{
  "dataset": "notes from a synthesiser with random patches",
  "noise_aug": 0.01,
  "input": "log_mel",
  "task": "enhancement",
  "norm": "groupnorm",
  "hidden_act": "silu",
  "weight_standardization": false,
  "blocks_per_level": 3,
  "upsampling": "nearest_conv",
  "muon_scale": "original",
  "nesterov": true,
  "orthogonalizer": "newton_schulz_5",
  "final_lr_fraction": 0.01
}
Rows from block 16, named by matrix and row number. Each number is 128 + 32 x the weight over the matrix's rms, rounded and kept within 0 to 255. All counts start at 0. Numbers have three digits each.
# q: attention query (model.decb.0.3.attn.q.weight, 256x256), inputs 128-255
q.120:163089123152126144132144118125182111121116134121094099182129178069134199138054141125128096133094121106115095163114115155125100115121120144117110133115135148105142144120141148124138105102121120082114133160136138115098182136109153102122141144097103151163140085083164126153155104102053207126122120133087145156103135118158126100119127152155062110104188106101092071196042102103093116082099
q.121:136170140218199158110096147124152168205151168105139128043059103093022144117179165122116147146090105128172142167119081027095095139156139146184151144086135149158105128177127141135148129108147144173138081108137202122092142186097164181176061174140083150117137089112111096093064160129123155097122157104162119155185173097137098136090143145139113145092135175108144058082130125149110149151138
q.122:136123119143162081065125109167080117061148128178132105137107144158132150127179172130112149091121173118146133079116210121180138120124108169128130146137155143190192121136122194070113127140092094142107104103204147092084134160163155093136088143133140093133099034120123120043078138111202138120103136062178120106138184164156090104149128156121155097105102106160100108125152111119133157105123
q.123:148136076147061176118064121098184118092097123193153151130108155085164120132084139116115133115088073075130131144156108057139081175117163085136151124160147138115117126179108113185186134122181158166109145186156109171117098115122156161154122144094110146137135159101122115155100151106120151100081102149121140182088113108140129099122088158163125137174153127151136111106124134171135117177115
q.124:127138117162084100142103104146114116119170133099143118148128068117092100152117121146135131135111138127142166101066109111114127092136131095142126186113164139144149148187145153124064077145128096125163115109182131116084112108162196126130144114177143074114102086117106096127139171125166177102196093078104120112139164108158065131203163142113155123107125061129110153041046106100126100142142
q.125:106070108077055108146100106077144123118159097136124079121086081160090133167193099145076128117101153205137091170132146124156079090096160181126130098137132181137157172092076160138097152114081120138153156072085084106127087120157096109156168204175151136121157096134115147120195059169126131116141122141072139128101173097124165141103114159135125077133073127062085117106168112178094145138119
q.126:157050144152159094154148122142147112078109052100099143143106162103102130121135130157134087147124181079135170139208108129129119088136115146152073156127150244148102103161092115105105130133144163098136098157151110129144126089185162113101186123118111139112135111121166118153063129144143127182082130128105154115177084122127053143144119130085138117132111102169087156176121111143117147153087
q.127:171185157136153143155107167088093120177174138126116139109120167107154166127110122067127071116131169183138087160099131104113123079132084122111128145131153175095129131130136173090176145082105140102118100095127120169133132081093121186115181105119162179132160095088148136111100146148100084132184107066118111180157166118118097139108136106105133133148124129083150103076049085207107148107151
q.128:134067095091087149205141109139151164142102124102186087167129155102138173108140117084168114189117157132193102135166224108154129151180140183146176071088128116165126164144158150144165189115114090112162106152107050097175147159083104120121124151055195130213157097197144161176143148094111096151135102132115161169116196126128162185168094169173118160110125156200137115147178106094187128107119
q.129:133148135151106070109085144129156115113162167100168087111149127144107116151119126095124163158106091169090078115132200178102104176120147126145181121165139060127152136124124093110163151070172107177142198121149128140129114092103151107161115169130050131147131152175141110105106078087146174162127187117155076076088098182140169143108099097127139145142118081066118155139131110130091077121132
q.130:108076145123113086155081208057049122155091141098129118097169183129115137110097150173047093120134130109105118063070126115134102096115094148145105171153129105103150113113131176107130156079113130145155183135162172107112117106146207147125152188119131095179136163149131130235090141097101138105122152088193123118096117076145086076138095113160158146150145103177163095131145150112135118060095
q.131:180117162167077155160113111117098148165131121154133129112097159123172149173099129077156123124117137144141171112117166101127156114175163114132189153138200099130142114080112168121140114162148120095117083153159091132092168134113145159180117077134144182207119142074120138147158219100107141161113154136174150127085112075165095112159202140072096105115056162144160138060080137080095139138145
q.132:114094127099118135083138120162106133067118141160117137154103117095123131049120133116083088054027095140129147156151045140115101124115128155188108132151072144121059122143116150165124135212116131142135125078087138069159146181135167138138121156135114177046145184145116121119164112117137109121123110121193095121183129059131100075134121081159109116113136095117125086160116102120154174097110
q.133:160115125100146148154153127083105163140128131119151109117145142141091149131065084166135103160177099117178057124111123092082131080130167115102117110122176093132145121158118107081136186144114088060131134143131139156116087204135065189162132117133067185141153112105138089157110136122189046111126132092120128096095150150151162111104120152127139147101125134146092132117081142118147115142172
q.134:153156141146159116176157146123068120148176118096170111148112122141148166120152043138153120030133125147110101099143164123138099169166122093087168143092151115089166208120181200154158090079124099129108128084171104130156100080145103132134116120127070167177162150228114194194110138092139135164114113143188110149174115206134088057116150128138182152103164171147069144094131148072151165183111
q.135:136119109124131132233115159082144110159103107155205130089162144156099128122084146149148154202175139169222119079137157105073123122125138181159121106203104128205154145160075124133113103158144118092153174083071174095150145202095147139116107156101168136151101147078095160164137085134096118117129123061127109122151142140156096134049085108146100160129140094147127115157105105158093122098101
q.136:120111132162133181126102143154133103106108121160072081059133107160115121111088183109119105101115074152129115069101150172080109131105127144119106109178084110166117107186115091131086138177126108169078109104161077098144107149141147132109116167070126138082122182129105125075116108141154073150122094108178078103124112131166117173138137218120069106170095102071175110121155151139126148083116
q.137:157133126119125131113122096163134123118069132175103144172100143111119128078166133151094160105118067189097142150137106116140163160116139129179135078074154130160172114105171142125169144133077132148148135117109108117116087146108149124188127151065182125109088200135138162136120036147130195139120157120131121133124142225108154122144122166087125151095150144161105125125112170124141088111188
q.138:034107135090130117084127143198132086111210138163108122171090144146060101068113099127127174090133116209060104167136083202176092122075163154148196137125119115120136116117140107146114131052111114162133095163177138200135159081129187191155139095097218152159122097147127135073124137184168142100106166142121113139182054178125162138177101134130166202125125126125156152098111094159134145075117
q.139:145142104107135099142109120143200120145098139081153159161104179109120085148108109085125149068099127135132114141196102104156126169137140117181141221095159119090106186162150111147169163083132130069104161111199134139129109098136184133151126140113140146197153169158086134136106095159131131148133157120140140124142118061143137148148117080120120126143166127106092156098136133056090097165140
q.140:130150146068147172166181112161185138109111112118144088133099175100123144105167123173163177202155211072162093079116108069122146120109120150164144118132124156106102126146151123135096091109182133120172137126072117127075094111156139170129074128133141117218152088139172119233172114157117167124090109124162143113188136069160092193129185094165087144162142144137121154177117096188104116111168
q.141:129118119134088109168092140111113171135099155129130143133160111147134147134131173183085100134103096099205106144149177114138129115134104147114149097131107144220149133148158194178118093107097149123188053118097093072085162098119089090099122138110116086153121166102084063140143160110105080130171118185104144125091191160111069172108129121168167160118122117161139163172083114110139194133168
q.142:069091110123183120137096182136179081186093161145109156089167128143049108148129094108098090089141105148084177163183071116112164132114116099121132087107121105121098102129154083136117125124102150077086114083130172057110101096108105189185118166100162198107120111179096149043109092154075122114146120111126144157147088224069147100138153192092134125127132146103105110159117151124099121142140
q.143:117119136164123087169099140121102169150087174106140118151144098099125159119138121084117133140138099139158162145131170121140139130112129103052181121120168121116118079145166139131129136143137150188118089142063131155099156153101112129143192141127170155083054112159175156106128126088109149162091145130151120163076143140081160169138146142167148194109153147178165128126103120141133160108136
q.144:115181164122111195101128171145146150109104118131103120119130073153064141117102091151141131030137132126179127202143141115108091157149075084159088183123122108110069160129154111135079119116022067121119158112133191187145138136176136139080117103116111163155139188158087186105110167146106179208158132157116135083098067112171149108073103118069128079151137072119047128151143151095103136161103
q.145:073158128152117125159085151118147160100057134089125123162159143087169120118171114153113090097138101121160172168090133104129139162124151184164135156136138154126092065060148099109138106174090100108128126161150153139097090075108153184071121132241146097132066085178182054183108176119111152127122112145135142154137137114133101177146135171125067170129097142126117113132079142095139106154151
q.146:107105112111114089116085136091172138115146159117126156116141103155136184137180109096127129097071177177110074084148166106114174114062106105120113148099113108144118135077136094083123181217125103144128194204092136114145094087120136150124100077156068127120120189146104064098077135123176172140140192175056145120101149151154193159149092099082129080124104193112118117186197121050128155086176
q.147:121071124176152159108146087145095158145172084102146122130100126128147129091138108109214108134145153166198160118129153177118232128128152162144130095086158100136158118090119127076107114214106121110123154087088137100133112192148144148134096139132110109139119081100184073131108103070151131092147117149177054096123127186118187127125107192135147116152172087151120063138059198115131123141133
q.148:185174177078115143080145167112200068110134129116061141140175153162148045167070161109139099166176065118071106111145143193142108131132108088157100234098145105104115092143109145167091160050100153105081146074213143099116189136169158155142127112138122131160110168144101095068136107145123155138147121160132068085149110119189101114085059106156140122153147101134177218129131182082156069104096
q.149:229152111117099171127208076081155119127082155103109096109129150110142167160111143093129132056124072115088130207135051123151152149195068145164156139067156131135113143160098148135136098189152113136135106079062129156101123116193128172177106175154122154076109128156096158134122128148118178085145158186119119083121123065148152077068132147092034144102086119069124086168119166148114124164139
q.150:099151149161106161164138146118098152139103173159098104134102111136077150106071133092103118068118119141134167169141117128154083102155124114095115161167150111132134160137095164100075155100110118162129087154153076101151130113162098092133148153113075140166134129121101126058099050178103099115141168120124138137148106116184123192130121142126147118161134104140108178166127156108141097130128
q.151:075162051145075217115125130083169121090181107090160142163144072146119135116127121105140139141094131120106106161148195106086147124141147107177121148097107136158094128150177129108104153129134100113144092090184123098152083136107167101166129151033102099153117131233171196079133052113135134106139185128158133173133123129155103106110165122107154138118160153136070150148130133079186137157102
q.152:122140109091164140182128102179198139131091135160133135090112103149231104133110184134158088105098187099131207117119097121175120154138079138108114177098143117107103196131151100184122090126086090140146102094112141193118134116137159153142161130161139181210116104136143175210108159119115088114094048089163153204150128078163088080110115095144129182115140122089086174114117087191122141156134
q.153:162108105099109110168089129132100076096127092082167111126158142078165117134178129086083024150163168056159165128139109079093170145135133113114106124164085202140109162158128089172149145152129058198120099193184097162108163124194120089138157210080124115176119129168131153169153156125126105184048094068070129107080116123181134091090166123142103174124160080082058055165144112150110114187168
q.154:213094167109117124193100167213090147131020130118136118154177152116165129142103138090143115168147141082175146113125193171119136131182110137124158080121081114132212136184132094175155127083131181105121098065080091072115095118106164050104114144090224183144113095156133131105164093125119086128089071125099192187141096038137097158128151091116106087170110130089187184152166145104160137148145
q.155:133165114155143130147159124147182166128115102109122134069113130033154192111129148128127137115118164168095099142114098087129199161130111110165114101211122178134108089157097136153191103120129107090070133138035099099120066086105160084135097140036128156178071072197129144087134066169146186166108147139178128129111135117118128096143171109126143126162141107143146179155075122128136156145138
q.156:158202191092100157152171153140133153107162120143142113105109124174083076185109151146197126203139086097099136130159104143163126170123129146128139146131136173108152086134120113160052162104136101183115133141103124106123109091142151126115130100077168116105135167172072143061173106122086117128129189137128109118195141146137048128105163143138133074104113111150166169146107111141118156123112
q.157:145111090159062109192148135122113088155098128103149130172156139106098174056119092117145113142127118176027096160097113171196145113196135147097151065137139119130151064132167104136126145141113121136136131193098144134116106110147107152124073129102098132135086132113103097098158163116164145153157120136127095156139084184102128058149114134085147176117117101126182130117063188090145140122192
q.158:116134160157150124127083109168126108152149147121081133127146163085151114106110143091146132105126161138059141073116084161136185098135156113144150080133074133116145115077138063118099137154103107130102125143131127148120077096150119137110096170121155157140136126112139134161166184169095123148112149098128125173110158159092138111151122129113110102096094114114160093131149105131108128106091
q.159:120176159122098180156133117141117152114094102114099097111113116138122170120116176171125128150139138102147136147128135107162134145090103114103111114187129127133087083136155158156093125186107166145137144149164123180111108180144079151094128147173176054077115100073145101105168157128171094135155102150144048136110158174139083073137168117087142088070121081154102161169078107097117069082114
q.160:136097105117110129113096117150162133121093163116143100116160154181085151132177114170178118167175135119129140123184128110170123103134108137122159165105101132120121151140126152161111123136136114129074176147118122135146125158088136097157125115140130108141167146081121097180142133137174148127108121127104167178150101120109157133146094078123135141132105067118118195114129151109138095168107
q.161:089125126164146087108154182106117117130165107153137125142146135136130084133120136108107144130117123135148127167133152145135124099121142148068113111120127079128118157098108147124140104137078119131156128104138128151114176081122116124140134087121109099152136144099161161159123133110143203133144146099124134117118122119112148103128128160102100166109106101100120120116121151100111142151194
q.162:138155151090061137124116134101137115156097113155156132125124116142176080166109169162083103127119137103139166122192116105199102110128174152135104180129127116082158135148123122126111117159148112104121088130153171140124142120115159102151169147151072090096118128124140153105142112087124155181148147138119085081172077137142117108103156146129172119127133132153121117119128136152138100140131
q.163:135131120135118161097167126145124163118132155074144119159144134168103149123122105156105171133108139133134136131164159077112134134143130163175114151143110121142130124092133141142149120127126134102087101130140149097118146094088123160153133166124128129128116127075121105124050119095131102152094128150121170159137121084099156161142171105109166104080181127119119117129094100144135164114097
q.164:136127122102134137112105129132168176146098140099156137148142183133143151146114150120118188133161189124113109119162079148094088084104107106116121108103138068145179188131137135117137137143136126093143074136172155107093143189109119178107148152143108172105140118115149161110168074151134150104189054098102100162164142156176128122140169106063125123117133108136150116104129100129147136171177
q.165:118135110149153138164112117133134147156146161149131144155121145114061130072132109120115119119142107140127113139117064145141117143111117093106130106088146144152114145162174108086156122097119153137107138105154130144129128110125151164141120078126141140122158143168134160140123114091122109140198145149102113063132122128086137113109148103121082087134105124112125131075129135117158156176155
q.166:128123165144111184213187129108101137116168093138122160131173065123165157126129103080090117103111085171144128147097136087030147081125171175169124120161127159096163099154133105145192158174146069127176085139150129122098082066126112168160080137136125152214067169130139143106147074126129065145093120160112132145100070115175096040102159172097123149132101151127110131090122153101150133162122
q.167:103177178129121119107092124132090140118142109139120138137161099136163099153088152100111126091123111103110087108082169160168142166155110159141105112126133161146108136135113151163129091181091130121161129100148108137142122091124121166093160130125114118150118118101099156131120111110130221153154129114095092094083120119109073128093106130073104104131096145142148084106202130114116165083148
q.168:134164136097137114050116115139096186156083087173131166180126142126111122085187084100148133135124158108126118130161089098118151132121096154109125125083138143121161120113100172173128126138124128101125121141150139101120143128110161135126150157161133139138137117127176147086172128116109125116117133089119186139140123130104164150139151134134091131119099148145114145084169096124146176186143
q.169:100111159116141134151110122180093125122130143120106119165116135079122156150125134119156137135141141161160114108096129112096130081118136117130127129105153167098134124124129100126177101119138140155120149139120137086150120121110143147099073145137120166136165166147129167134145110133108117164063184102149131164106118130177140108130190112111175124137107136141104137144133167183144123142150
q.170:161147120085096111185161120108104093107090149140167124085151118130159092149146129121110121109110138116162152134069141098092136085136145110147126121097131141108131129158121141056141119108118109168145165130105139150136122085128138133169122128131114116132139104131136158192103075169084130151158170169140160165118107147162168099146132088086155147129122132144165102128131147227151114151178
q.171:108088120128134129134142093109144159156102152140138168124102118147090121058119112120173127112124117133103132166184123138117057136123102150172199102149187114112116130185129155125093185109082142120098089172162150154133200083125138166166103117128113150141104137133111096093118104099121158096113134138161124145142133133148134111112117075129148088138132122088181163107150092161152097165083
q.172:106149143129131102100150095110105092115155131085097175169154173100176146163150115140150083121170121164113147124145184154202114122123078183149139177138132138144130132103157150097136183179102155139107158143155096124133148137135141107107127114133162078154123111066086104080133106141135148110115103125099122135148134147131128162137166112130165102133136107104151177130148101066098101102097
q.173:166100124167161189187172139130137161125100052059144091161098069085130156152120177099092105152099140197073123141183174140135177169152153159170075132091117141134118147097134131161146138150133166113114130155082084135125123082117095183128141133133124092086175149149122140125122156093139093134089094136125134088136123157107105156143139149135135083101133083140090146113099113136145147137109
q.174:156131180138088172109121091139083105104170121142152122167148175085125090142148115150138167103152104109150174139191105104119133160126189130149133106114109152147143126161140138132115097134144137147180142098061122094116083135112149150106085140157163143145118129162119130150115130114140135094070123153119111078105162137099195133106174144143139067147161142118138083133148125113135147093126
q.175:110114147143130134158124139110165186139142141152137105125108136150135128109097104142167114153108134079104147130104107150097098139140083143168130116145116125085091120109127125109120090160135155166146130130157099132126120149154127114113119159130140111128156157107065111095113131122151124123115108123086096144098109133114112135190141118071191090124132137118127122110134142116117121094145
q.176:108126143198148158153122141154120128150153158184099182113104115081042075063178055145110175143101159130138119131113132118110095086134114070128166154140159114139138143116092120115142164114143114138142148107109129128153168093162105168146075107128129090146117078152080097198129126154154089132124140164180162149132132115069142081097080145131166135135148093067122154161106136141166133189130
q.177:070169138127119095133115089153144162129148121102102113177155108127058109089127108151126121112117084086161155123155130145176145145129190135109098127172122124085148155136177124190136155113115107102138114117107199124119133156137143096056176100083122112156107078072148095121097158157141090174099159159125122112103146109069185116111101104164127142130136142090099108145148134125143111154126
q.178:120028046140191126164116114129124126150187177124120122110103155110084145127135128136133141179081085187126129140109107157110115076124116054097113123094112067172106161026076088083138126081124100155098148119121126141169139147118084154122080096124207125101134132189095123140091148090175079110141090116157170141141146116132135161128118175095094179118095136110077172153068102118162099170084
q.179:123140077135093093159163131147115153147121086122157106159122118169100159143155096150121137095096113135111137133145150127124189114098128116144142101065185127138118100159162155129154092129102172169126112140140120106143157151103118110215068100107125133159105161183088168123105142141128115144172122124104126123100117144120129089097126141137113122107127120140085125146049146078106117151158
q.180:117141131085108128173139125073175127139067149170146145088141130122176115113103118157157116112131118107158150088125126178161106109115071140126163101126148136199113108159096179082127152131142115151171132117101120109131158073176117101143110111113110141156071133076165091151126105120148165116118115178182171060125154153182122103183111134165135112163123099199158130115152129153079148088122
q.181:130107093139092122085125131128120107162104122137117107107091156095091164118118111156122158099153149134089163125117115139127074125146106155154126146138172204135100123107093081110074125115166177166126082070084113100173158193120135110115113089052179146095119116137113103153107157192138157197145111128145114155055142147094155086081058119119128097110169163108113062117129136118175098111102
q.182:114057129130125129154132148118152130141116145123147108140136139133160143113095104114130167149161136116162127134109116177142137109106132146158118092160109125130131125182111097128117139117118088118136141104148109093156111127115112118168123148141080161151178129097142184172145085076128122080102105167083116147123151142107131107129168190135139123151139120129116104140114149117134153108121
q.183:108125107094146125111144128103130139098125210129137131126150139172157124172156134106168103132111117108139093125137114178140137145102112139154147100111129107149113134149157159118141111146136164121160123112083114112112097100093130149139146128101180126132114162100105107208151097163130180101137073111124100151130195113136174085136146122136133099189157166069135106126156194139144107124168
q.184:133095109098043146135143128103143168134175155142151154125160149175187133213122131092175059137111155075078161113096132137127105124104131155169099099177129110182157163136102121139144215126163095101103123188172096130083085192114135140135125149166139132142027096112083130091100133152184138136127100122074079149114106110188102078143148094106143114134113140083162143129194136165129041131139
q.185:138100092150120116083122086112114140111108101109112099136125084160158174197144106159128179112113129139131155110145123156096159116139100183162128082062146136107144142098097154145134151159152087134016143162147124107113199147155126165162144121113131092130117095080153106136165149132147128156166185110135163173138043089153153134114142159142150142149136128099111145106160141137116098165123
q.186:158114150125135070090173151142101143111125119145133105143050102138159149127105134115188115154121126085112148175202150093175109134137086158090115113132143123124102154115100128138096148053183156133059148155120090127112175187184157120131125140134121141094136113117124112138152120096115157090147091147107140197149137113050143200134138067152123105125155066136221173164150141167088103112135
q.187:129146095135161118084104091119166146137140147096102129147122124136153167184148156140162142112124115144118093152131128135156086208150140188110159105116086154143093117126106090165121149136122153137123118139158145160113144128099119141113105141083132152108133113132132100129103144088126149087135104125169092134054134152140119130090146186123159107135106160111148130101149099122137152146121
q.188:190107154114141104171134149133148104110097112141147129141126105140143104084105135093125091124133131136169094134124118128167209094151092158138117117096111117149155152118107118088152111137128076149116198109126030140092101078118119187169083157136125092132127155116117108171165075104126119103127151175123165161139135129129116138129133139135092118125109137161120140105159133155154112106136
q.189:154119097131149187125130137117181118111147123136149109169107158169112159150115119115145105135115105123140137131134127126115112191104149151142111152146082199068125144117130126122167077120090150132151110110108126143095092127123093120072155160099102162098132123135160165180116139165165176187126144095116117104111089125134089114159131134119128129120084126125119129152117147128126134107159
q.190:137137132089122129127141118074160116141135179202148152132094126127104113144150098103123169167103146118142158129090109091040100094121087081113121134107128097137165104105138102127076135086139129125111162163142114128119113189098138099090141138098092096129146155138125139146142172133102086121101137099143146135177121122150156098145090071120143163154180147114119084134125099150120091130154
q.191:154138099159098139211122117132159138156137139210103092138124121077107127127090093143168137127140147099146107114095079144103111121154138109119115158103150154139123134140152148116176101128068130133147140101129110152148135121164146117125104131109130127151153147095145188102093098132160096130145171141111135090110123133141135089124146157082137075147107101167111120155125136134150148093128
q.192:082159100148119157149095081109144154109124131097128121213104169100124127204148101088181127157117095129102150189109126116128137107111140123142093075082121080065114178196171140120120093096136133151148132073094138082109127129136171144131142154142159156135135071134075120092077093077112142098149088125170129099149122090136115145141115135124143127170108111118113167118122112226099093153148
q.193:088150164086157196127134150087144122128177118135148151118090089083152147124125155135171102153123121118179124111114107124111109197161133083163122140154139194070175139156117135104136108085128109083110147198155177138091175172154186157141078173095099182111091067143115144152121078158061150139177067120171163138102188002156115136093152188136156127082103116141141107101112166140096117142119
q.194:105152114171106157146156107171140142107107112156063110166091157163150129086143098084047095117135144118124138133166106170143122128135116145163157140131086112164131163139078163147110131127149139145154113133122160144138165141165149110095135123192173090151133113110107102109140140090171084121060082221090099144119119087078163102142154085101169093150196092123116147135096090197114106153112
q.195:116166096080099157144169171072108114192105106201098091126097136153134134164130138166101140142151111100086184069037152155163135115153099086068153105115093136130154130129110129137157120074197090153136100150199171158158132114107117149131149172219117132052172140104168117138120073123167093088124122089165139103173109086133198120097104075102172123099201140164091113047133128111125175176151
q.196:155060073082205103093112137104133108165067134111138143114169127147107093091123176171126093147127111163136118129126168071057169142150133054154112136173093158161131109131167110118161114038094161109118148102119114102127186153144145085174118137129172080064119133152081126156085099099112035108132026082155153173135103098066156083162104156150088191104164118145096090101105086109141135114175
q.197:150090139153223136121070143152117106160102059100119132106145147118146144180126111094122123207115117204094113074077162138179091203131181137102100123165067078108092078169126168133117155157095135132153175084078125112138119095138162087179130116147159155164090096054056159166135087146065143153127157091155154137087099159068128127073159080125094183113097217134155145087143145115088163164143
q.198:096117156144205151162130126168030112119083142139143127102143148120143155106133128090187122125114085103095098085083069079099151094145121146093104118173143123118120036137154134067145104126056083108115215114135195163183154115149123168091131123121149170196132091140172146104051142080128120157118015127126117167102090138053135156086101136068071126080148122108143110124053169117146124102124
q.199:082095112149127152169133172119124155095141139147117165115129095145076082164047102157090139093110117145088110093086148136138130182111049131135130124153146250111118158075151198088131097077109144181102107139071114106146160104100118082154095081130054118114170169113095121139079135088128096134176215066096075138153132232130126078077094170129190123134153160158182100111113156160104077140116
q.200:117140132141105153116155145124080161103038184169090109154162118109183127165129089180131207175160106069137178127148123184190124179083111182071169125150104069092081151160104073143136164071071107081131103164178134149118113106084112154128181125215144106095126178175199164137068121047127172109068035115150139092119102123116083078099165097106056051133142069037167065208122141098042135112089
q.201:170115139087063095119090078093097104176110144113129153107205085111154138138139129093124113190135100097092113131153125146094156125106145109077141135117127156123119155078104136087176135110138114166187152189166138111141121143120100134103114162118103143100138146145139172131091109104173163139150110106144116101129157095140165162129176077140164084156122133111071152097111080133133138107164
q.202:132130112139161175121053102150074172100114110124165151121080115146143184100197149131175142083078093100085032169147126160097135100135080153092122086122159134160159129087116184099144150096076144147103141056169131083102097160137072138141103159172138216202101117109170127088166118106112060131077112129152087097090080184163126058034119107160115196110141171106134102081128097104169145081135
q.203:145190154096160139095124127114155065107130127149147118082107143151102119056129138145129107112152100080078196127090075126157125140114099150210125177095104100139147161126056102125175100046194121081162147139106074141122140172085123118092062127152128087087120125184114140110166172138154179097109194100114131101138157153171163143150181140148171091159119125166170114140175158127105131129125
q.204:080140135118185129162108061152143084134127093170142121165095115129121094119154142132148121182146095143084155094125144099160111075132123138142147174143134120105129132144140174120158131143113130059113161156161135138177100055130133145114138141127150148176175153091113094118105132092113149118125130072191115163087140121133102132103128036158105190120140182068133101094068120153075147139077
q.205:110125138141071151129121181075214127159117154177083138113163150098088163226141150123119131110070129080096105187046207125172066102122116071087092117065124101147167114072148074187186098191165094130130052125107124180145120152105148100165120072090139095131158144123147076178061162060126151132145141104169101240126142075051099126156115113121058098100181108124145093117125125122174152143139
q.206:127127074120056161179158131153072099116098117096088092141166096153179105156183133092134052093151105122188136142115089086134064120136137041109095167149105132122089121158161117104144152120122129104130105198132167172131044081119085139081232129166139139161141109108139164115105125135101134097110044064092127073138160064166118097095128115199086155170150129023159092139152121101115147134069
q.207:096095129118144065195205132104145137140164105136131111055159085132167164040109135183122122128150089117153105114130114102162138102105087142172078172148143146096126112097112162166093141101181141135086165084160089156109172096119072132101135154149101128117125100128122137146166196135124075166097170171137071145092133093161186097182134168126186166104107135129074114100133140166142064120160
q.208:090101176127092158142097146101147099078107144153176130092183096155123097095145123098138107158109112104180061181130123154126074093118108121087086189130154145129097129068142077067159121152148102170110132124067181121145143149098206160098128139098103114174112096166146130161174107173150153147133029178080112152137114129131123102132174209088176074133142077136162140157117198137102124122133
q.209:119160113122165151086114193087131114157140189041165120129160143111112144093102100121144135172134126110172111127154109196141130125171116116178183145115170121100080106163134172184171126150105069145098163098118120167112166115126140087116077113110094155073090143146156039110132111055144068189176109122169111128112131100078143133107160113104226169096142058122110174131095173164127139133079
q.210:129151163144094131131122112155083124078125130110100115171130173093102091153165129088159158088110107107123107109147137117106134205113122144119151129140101085115142106255144100095068132037087158106154174037115086123116120092133064139066132154139131139096119140103103169148086124149152069080134081137134121088087111143176133144149137136162120075108080111092084123113110119177151106161100
q.211:125175139091158148153158142130100127131139159181078134157131112187068137046116179130154128101049160119097181077163137133084118133126117108101175206145194106136099159158183147101094097119170146190063097064101107172103200142144152079091095102138115166141120142105073093127141069137060117159102151145138117141107159136073119068131134126134096149148138143154118152179115157143087175157151
q.212:078194153163174169182107176107138146127114105118131091108156068074095145059152118107143111160119179145100109150112142138130070119140116079147124163109151113059168126114123118169129162158069126128124083040130162105165140136112156107097140148144090118149142159110120152077163127117108100170107114168137118160092126126138107108090121116130049164122140124103117098170055140173087089091064
q.213:151071115129124126118175147118114139124100111130116139093090146066127108108087076113147138084073159111119185104145142129066184136138134108133137123129065166132129101153134134121141149150157119151142084132149172182143120091108178118136159134120097121095091088102130161105202081111151069063121157161051138151139106166119127133091116167148124159184103096113089112139197178189120136143137
q.214:109073149154085137146202060199108147144158160175122135202122146069120151101088135132199077126148121103131145122139103172143081061147137162125149103056154069096129167152075102154111101185131195123093028143203090142135156120058086123134155094090200146110171150114149147129076115110134168091127052178170173196102097061097118155201151170151082116120072073140107102104133172114077123150142
q.215:112094106130106085104103139157092144094093143117093159144186077145114115054139115175064124122167072130138138185103112176137101086105118109141171170221091177096125179123106146079183151136078118108186124087131049151124182186124054069177087110180067072170065175132145109146151150138142116225101140167082122134139174198054123113098104133139217132107136179115104181132095172107116074149047
q.216:130139126124109168143126123132091139084052107153073148088128106163209168104099125163088125136158166137087129091121103129059145051096111071150126159116113134054178149199151125140135115182117129098173138150122093135118190173188152096094138164126121140155136167127125162112125109175107131195180068122144099133126131037149116178097097130136100115096131080143117159097138107167066142113120
q.217:124160065068158107169122136136160059176106139121174113158111151113076078092149130109103231128131113096150071088083161093137136119109098087149135093085131124080106078058150083166097128097139114114164131149095192115174155193137228128157123139159121138076126150126136149152163103142130151196129106131146098142093075106149089133153182158132090200175131157110094178114117082147126143112094
q.218:148057110120145140117143097121149134134157099102113040080111127064119058130173194151135129144090123116145135099147076133131025191142155103135148124097203145103134108166125119147122189053064125129152137144133131153145137132121139124173183127123101215114158127114133105128079113160180147102113153162207143132113092168158118076157076109109145177131079145093154107155094102143123167101121
q.219:184127106097068158131071160148139149118093135120152138117093156166150120179100169125203163113135113140135179111162102038157067167167134152060143122084161059133128111136082084132092077051193122103115124117123147155077179148098077116062149149157193162101134109102142165158068165146133142107101159134093149162152149046126099168171085110166117113101195178127129121116162138105145152138167
q.220:175108123100085119082160137140087143147157170156115099098137092088171193112121123110120098114142066209157145102105145176137084140142153109070134110126059122140182116139115117118144123124157104150081100114066068191111120104127008105115164070149113131112117146115108157162099155129133148123158212087077121119148104122137094141139139110144126135126127186076176148171163200097102162134128
q.221:131109181125140098164135152091131102152043171083156129133096157150103160080157114125083112158151069107113143166174156154154137131147164184057097089141112079127087101113132160156084093212032088150086125111076115123136144150132185093107124111083128125168129163136172141109153103128112181131143025185163065100159144118115020034131137173111000103113101111062114090075146108206137170149116
q.222:144116106161162069116128130163101121121074105073176058112123086164146138057116123151101079086180104176182075151159111131123041114126210097152108131129094097091130137107115144109105128134039094094114135143080137061135113118079155103126108122168073118109100179121147152075103118087163099102199057131151156146169140206204119104146070161174114206144087191098102153117104115160118081139148
q.223:128128199182120113198121120132123102120068069080124125104098170110090102114135129155129159154108118129071146128106122133152143098140134131111134107145124188077142150145117122110099128131085147082104144145156153141095166134183202135177099151091111152162156161149170100101128156148111117104193079092136057146131103163117062115101062157130067187094155151155116107108093175149132127162119